Rows from block 2, named by matrix and row number. Rows with one number belong to one channel. Each number is 128 + 32 x the weight over its row's rms, rounded and kept within 0 to 255. All counts start at 0. Numbers have three digits each.
# convs0: first 3x3 conv (model.enc.1.0.convs.0.weight, 128x128x3x3), inputs 40-47, a 3x3 kernel for each
# convs1: second 3x3 conv (model.enc.1.0.convs.1.weight, 128x128x3x3, transposed), outputs 40-47, a 3x3 kernel for each
convs0.40:123118073139114107157090146098142112128124090117143152124159135105104138145095109168165110093170125095149069128117113129101123085188116163152161151185127151152130110114107158111146131118091153133089095162056095151147
convs1.40:107136115152152155158080127091138161124117145113151131152171190186131109141146095147145159103117164119089179181129088155162108113174143162112104099077152139131118097167146157115136113165107075090132131111156126084141
convs0.41:134172138108096104144125065111133111069118079131092120098169203123055065115185135104156037096122092132112112159152086145129068132144133173061068124069044112155166138162175161105148111137111133138168128162176128146134
convs1.41:138146105111139111147164124097138111092107120165112119123154157147181134123110113147192108136113170156122196145139185121112190126076109149102084125196109142164157175131114125198118082125086111135111136127129079109127
convs0.42:149111131146155142120147079157184117158120122151095166121132135123079141155111106118140112066114156148161162152114141128123144142111119157135165165128143085137115133142097107164166147136111144119047121126166131172114
convs1.42:150134134138104130153136129105105129084108072114129157118114094119077124093085086099088099122117103129143117138145122147155128058127075170132159139134124129123114108118073106168138097130069117099116097156097151157142
convs0.43:088151190132168174137160166160166133095133129143083168154131104114134205142175213123047116124131139122099135153061145124094135123108132123177170103103184141114090131126093162101093161141159121109163109123127160086161
convs1.43:124121123115080161130128074106107124156152175106107123135123144084153138089061092101131147105139096104098119178170129128161124091142120118153158115157186104096124173131107162149136084166188122138086117128140115123125
convs0.44:121128066168118065127073124162087098128136164144147104102240191144138065176120147086151065093104113112098101097129114166089061109084154140160145103148086145131172124092094125145205148104061161147152171060136108134109
convs1.44:083117159135090098189124116150103136128110121139164167136117085162094133074066057147071087147068140167137101091119139102154148123075143101158142144108109134127126105127158111111145176044112145134085129092091080084098
convs0.45:104147187115127142148158128136081109075103083170158139122133120057166187170088063108136127106131138147122125112099155135113071182142041154131140165143110117000089159114123120168160142179138128149094203172152124072153
convs1.45:102134097124139183113072163142091052162149140143165129127155097105138172136090107147176153176092147151148127216144131118222117114100140127177117103143146112173110184155113106142134154141149145113071070062087154157109
convs0.46:156102143067137156154095134216061077107124153128163123111135095173076058050113161081150099114131099105165151103113133187118144088146165109097137118206142119056119116185102087053107143136128057127125139115095143131097
convs1.46:151103084113126117129113141130081112112098146092140086104110094163168061115071073136123128152108084150106167137109136087119062144096181141152139113129104074202153139102130153166123158057092167114126173128078115154110
convs0.47:179091133104074103109145144118091160118148131149179159120132146112098052140122087125115098021106155142172131137120079138106101146150146106126137127126116155182175111120104154144119155108187085156145144108075140103116
convs1.47:113130082217178108139127129107143156159173100127125090152119127146160130109139151088094069136144156106109142156101156129126151184107107072065070130140195182180129128139148124080152121096134083043117136148117130108113
convs0.48:135132079181197107101139123086134162158177115113106132106188127121126174065104073096104108086119173134155189171132119150188120125107089070146092114113084069101109082118109134093072137123117116178138109170145119110167
convs1.48:102128119138186187105169120083187168114154118104202100159166171074165124129142118138103111188151153128140171108136168138111172118114125164109078176101095124128097132198113138122158163105182090113099117150167110164168
convs0.49:102148135093161137164111107150052090156064119152140132128128142091096125114137097167151132125170104120178140123119150141114110153120105129109154133124167129134151170122179133137136121113153110100147102171085132092107
convs1.49:141144132119125131143120157106098122095124128084182140139138118138115131083097153170150132110067104094070080165080143137088084173125113147162202122167166166193103091143122144131089155104064125203227157142134097178097
convs0.50:138140101129137115169164180086102099127102109119111124082104110114090071125159130123096148104093133107088110145119172143058154110136109145087126123186081108132089120139088164151158105153180134162115142137152116169072
convs1.50:103106131152086144138110130128146149107166147153172146151119113125132113080138138142156132178159167182141138092094148118124183094166158094135145128121096129126112132118139130125111129135171140194149089087126131073118
convs0.51:180155131074146187125096126075116153139116150155110115150132120078079075119125139133082112171161136132153135110108099069092123146125104153109114134103152160128153090159125096130126163121096140149103098171105142209115
convs1.51:108151122138118144153095096125124143115090075076157101116154116184094155134210175122095106128150081151157127151128138152196148133115160137097124126122158084133146112125109112094144134127113114089095155143135143177159
convs0.52:171138099147145134160119182145133152086095105155116150195069097167177168171088181137141151113100136087100106123155121098134063102127121107105089144053145146102074139139106137145142110116106123159118085103137142114130
convs1.52:116105115088085091140058082098136109148098142186103100139134102126168162130164109078167134128101076127071082136184137152155093102112125151115173090096118174129127156175122125169117168138106100108117126136122129098099
convs0.53:119161111160154130094106078149148135100198165167127123157122114100098125089120155144108127113156149084116118139187094092102109104119146203136095155113107111133139159121112076094096140127193181193080111150130140166177
convs1.53:167157143120182130106122146123158111121104107170143106111156150181123137178109079131143137110122148164119142124128130136166120158144096113095137117132124165128062121124106129107138159087085122121144132049103130141099
convs0.54:193104100154192171131114103100110126103080151106161112094182136146107108120146116115122112111120099105111124147145149130122156106108140097176145100116109110111118147107115134185119123087116130069132108120137120146158
convs1.54:152163119147123081146194133141160161155153155133104139116144164115153121122070144119144148113175168181131170116142135137067120119117133124145147112114150134141096109124168169152154040066155088131116120097135123158152
convs0.55:096135172173111141083118159113109155134067099117133149129120107139126105135090141089114167107148083140092016098098126107091255154059134099143092151114117145151151073174068084167082136151116122189120137110168162112142
convs1.55:140165148144149145101140150134117065071129127154169146092143120165103107175154116108160092111165114084192115043114150029078118188121148105090125102113122139133133163070120139067131089083152151160095086145122128133134
convs0.56:149123114143106136113101128163169117128104149109121084085104134136159133194193064165120152138097138117139093111100145098074091139053080134160148135198204143136168165140116107110087079147145098066107089121160106110160
convs1.56:152176162168150181143177135110114140091129151161084172077134092076124142131102155146123157189138156124145100056166191099061155155081156118126078098106120103145110143077138134119099107143117130145105109138098149129103
convs0.57:139161114116094071164018121135122114178146134151142104113056090141204091130197146133135132170151158165166108144121131108099110119145137159151177171108113128137080153123140134138108174126100146087074158103117094134193
convs1.57:133151122124091095153098095118113148124067100089093132129099172160173097170126123135140102142133136128120116132125104118131087128139164072132150163183175095149115126094132129145124109067139125187145140131130121082091
convs0.58:134193063121153026101163103159100131135107193113123124080139083145090091077106111157138138108061138118154129128107117163151113115139146114166152108148130114163114120103098107109093105141127097094083056096140122093096
convs1.58:133184094124111093069170084162145123113147099113126092147125129114149135096136152130141085132154178067151145141104125101106122139098126124113135143112123103120123140128130126088112137131113088139114085148138170219166
convs0.59:157133181180134136167127099119148145142130121099135145120160116119140174158135139115076115121155137119130104125088161125149074116165127140100191139154079127194151095160134133076159158101081128142089089130179154162127
convs1.59:156115170184184152092149133122132116127152095106077161141134179103002165127081118180126171214149123182164115140057119155061135136137149143095114093083087119082115084099166155117175163128125105114155094099161145150093
convs0.60:086116081129120132122087035107105158149110152126149185146141125078068116151055123149101163110179127202187169166110147154188149137133136082129146068156136158158175135146146097121146181106150104125118108225122160069173
convs1.60:117159102121135168160126163100101102126110115158122184121159120145196169165180125155085144161116158175181106120151139121154174124160138112104125102143139114150145133111084130113145157102140145162066135095081075042072
convs0.61:119134112127132153150132158153137088164098098154077089135109113139088172164073093170086178143061150123029125099108159125171157114184170111112102136155086104080121111091067127121160098120142099124148087165197092153084
convs1.61:158162078192115142119109142155126089169115153092152100155148153111202123141132097089154079118191060119123072138106053109138074140143142139148134105103167134124127189154141080119081104136185157168131144123158129092104
convs0.62:121166185134118118171168157117098098177131117099086147096120178108053064099150160207134147190145114135087066135104136090151097119065115140129113080131118173147148167146090110147102090146129117251167138152163102119146
convs1.62:147134191066128128120090106148131138181125099157104076139083124145120138129087104115121176141148098168161066146141146088112128144065101171179165144142178151116076178180118179104108131068098105151159151146131121106087
convs0.63:120154174133145115057124085084098115120139114127138155171120095145141160103087129125192143110089159118116132102086124142135123109115129131102135110114118103164098119102096144129095126190122111127108171187077088180174
convs1.63:124152072146200135114197169144144091174144176133112174098171144151148124151176149139109132119128116150093093120187107094134175134109141141115097149101113116138079122128135130151134159116144106142131159149113122105102
convs0.64:151181137159132099121075114138113119149102049145106118128109067121072152121145122119167161148149147106106167083098107093034044160066078088139106085124130159109096128161128125137070126116075100138123076146164177102170
convs1.64:158121072151097108113132151137147114120106149115124052104065084123096163131143144122115178094073139095070157107118161168248161138209157103161184162121121140116199179142130130129108103156162097176144115137139107121106
convs0.65:152086172115208131091145153094100130137118170140100098105144136055166076146099110083075161166061124099146154058211093053084106170118108102159085123093198118106165145139095189068135174096135141169097102168119155118132
convs1.65:150122119095077138098093142204128137096101102110113106156133146126117111091080116131128068076056128116096150170135116134188065136096133125129133156083184184140155164122091144067169075099124149081127176156136156091096
convs0.66:131131091141109142151109118146139115168125116210097117091202072164111101126135126171169086087105157123101097160152127123159088103160102104105167116076143117095120109096112112049165133102123126119114163150116151109150
convs1.66:089136144152129105223197105108136131150120113133128109090118181115165184091109134160180177151174149127095099146195158105110177113124109144163113141114164076140129168156134083080160063026157096123128105131179162118116
convs0.67:140129144116119091130128126162101116150153110085076174162070122070119135109124139125144154082100218079093121112208096142112175192041163151107157085127144125220125106154141127123061100150133132117111116117100125123093
convs1.67:100130086097145117157182065134168136156194187114138091099112112139125120156144097116107136127231126142126123125089128102119101158090119144150145118136148089110138171163168132088107121080123132154156151150144175097146
convs0.68:117073056157132142146121121163200121119195139119097131177117128098114150166085106116203092111107113159142148141167155083115112143101112142089105112070102133047127130097129109052107146103154144121117120104099075183123
convs1.68:157186109115102068116129075096125146097140126122095142145184217149107111077095074066139131050084117078098132149161104182206128117135151123115177112114152119140154105136129114085104094153099099121163164084150161086170
convs0.69:163147127062137113124086120088183163138116153123143122150141147147139128085101110153147114141115082105135153097103155138127084149122118075088117131181075205171123109173157152144074114123179155153121077103143230160130
convs1.69:094155076103111178094111076129133106104120110169090115153124143159150087128177171125053128137207129114147091168095156125149109158122118134196129149097117137107108100117121140096083128127142133122073121177144094124099
convs0.70:129163146153080099080124109099113130139134133138103150159149124095133111115071077151175161148139151111093116130137071100103128119106133105109116111206103143123067119081111099059106093152148139212102147182126150137130
convs1.70:164112156109114068133125155160175091123095130113143170126075167125177169148111102132140134138146126121108128134093152149105127086070166166123133106098110139147140140085162171112112118166168150134116118047095127102105
convs0.71:140115123187134189148158113109161109115106098125179131104095081159179117059100108163162090119113125127106142107097121140108126137139129134143112124102103133179175149126116124097178108139097089134089177124099119107137
convs1.71:138098123118139095098085037152108112135134153089048138166117109121096100181097135139129109125146159110129117112107100138151141123139209084052110154129137143052098095116149158204125198138166101158132106113157142119171
convs0.72:114107095138115093181098100172102091067250163120087193142161092120120122195155154125114120145099178100080179134155127113108092107060141159133085140162117146095174125119137128105124120141100134146109143129136127130141
convs1.72:104139089147125113136118120081106125141170149144180133122206105156191092172122128123135139100129178141124112222217139078140148120076124079144151132108119111199106173122160053183160116175132116101102097096158115086125
convs0.73:106141155068176117214118079139168129130131133124201097144143143090126124161146140070169155151145165177118132160134129137120117138103099155146119136170084166060100137163121169163133139076142120153214154176109174114137
convs1.73:125146090103119126118091135149081085128149140102093080127084090120119079151142101116146079134131084086091137133171114132097130135120119192158109144154115121112097204133153151101089085179140088158107144151150072123149
convs0.74:129117166152156114108048056198197106128145162098095142164112098108130136153111088113126134134146037170164078135081153081214149107177074147100129083112123140106179130078169104117198125171120146076222092113132117121162
convs1.74:093116105099152096137167104122146159139107129136093151067118098120146146172116108142087175140138144135127171140066139079042097127207129096168136094093159088093169146124156153123129076119135132150114136147139081116132
convs0.75:128113142116173077097106097183179133149191183174133178051069085158129149111099129122188076128090165107128128074167113062172091134140083134146154123092147123152148170099092115113158151108158122168169069201168137114120
convs1.75:073082141118110175096149126091122149126108129190126088083131162115169114139182163129154094123114159110137194161105111151093130129143104119151115135109180179079152123154131098098152177146193115142134102132159070079127
convs0.76:146127089141163096105109128029079118118085140135132139142141118134193114142119129154168045144114126084150139121144143164069135137136123106121043190044116146148163108088119091133124140139093147113119124061106119097136
convs1.76:131151122096158107113130148143156124103083123087121130084090083090057136072111098091089154105082181139075202132070134175130114143156146125133149113146125120139113082112123094099120147095115178150205198160155108129074
convs0.77:103095092093134123121138123092073163151060133090187124157081149095094138167178162061128079096085072120035171140153138121200082104130124127118165128132133112107171110159134094081092122157094094126162104149079140066139
convs1.77:092168147141154139180158127153134169159153112151173155147142120121126120139168110108102114087092217096111200179108111107121129095146141111122131093163117157108141197097161176078163131152125120134095160089103122065125
convs0.78:065114128118100105167177092113115125107172087117102135133136144170152115182096153148177118114103122133067091136091134113098128108141176123123107154156131153137153151170120119109120116200179125152107146049130057198151
convs1.78:099133128074071103127129085121133118115125128093145095059148148117175117129112128162187087142153134134110162099132067131169069138168088104123108053086163099161168091109142119152087126090135144119114076122119139148141
convs0.79:132042091100094162125115086087103156110100121116159079095176113127125177120110171068137129109107090120134115140137095142096150132116138116105113148136126212136107137196112104141129102103136097169132156070136168181153
convs1.79:151139104114126114075112135118101137142111153126147172100105147131091140115160143137121120174121107126169134100117157104134153072123074141144061171079151166143079133110150131102088161162177136118072099138109123077089
convs0.80:120134175122176102122098093132142065101074122124113121099107159148131076098110077168147082155139146167101123129112139145110139139076086164129084140143145153136147116121118102122087097141130133081086120157141160173135
convs1.80:159122114147130152163166198165144110148153124083158110111166135140145132114086113207125133152214122142110080109139112112111080149148080141088077141157070134113089086128091124133119143157081150131159164119120203131127
convs0.81:129134113120145110159146127127047215157166136118167141124133114124120141170138159124209141153121178118102077104123113141078136116171090136117148133132139114083164113140084147061173162154119096171123157038134151034153
convs1.81:126150116151128105128113114159112122115130150148077149106159139181103104105116124163133152236155139112172106083058142069074126125103101158100143127154165146180127132213130091090138117130125100139148123193127132155132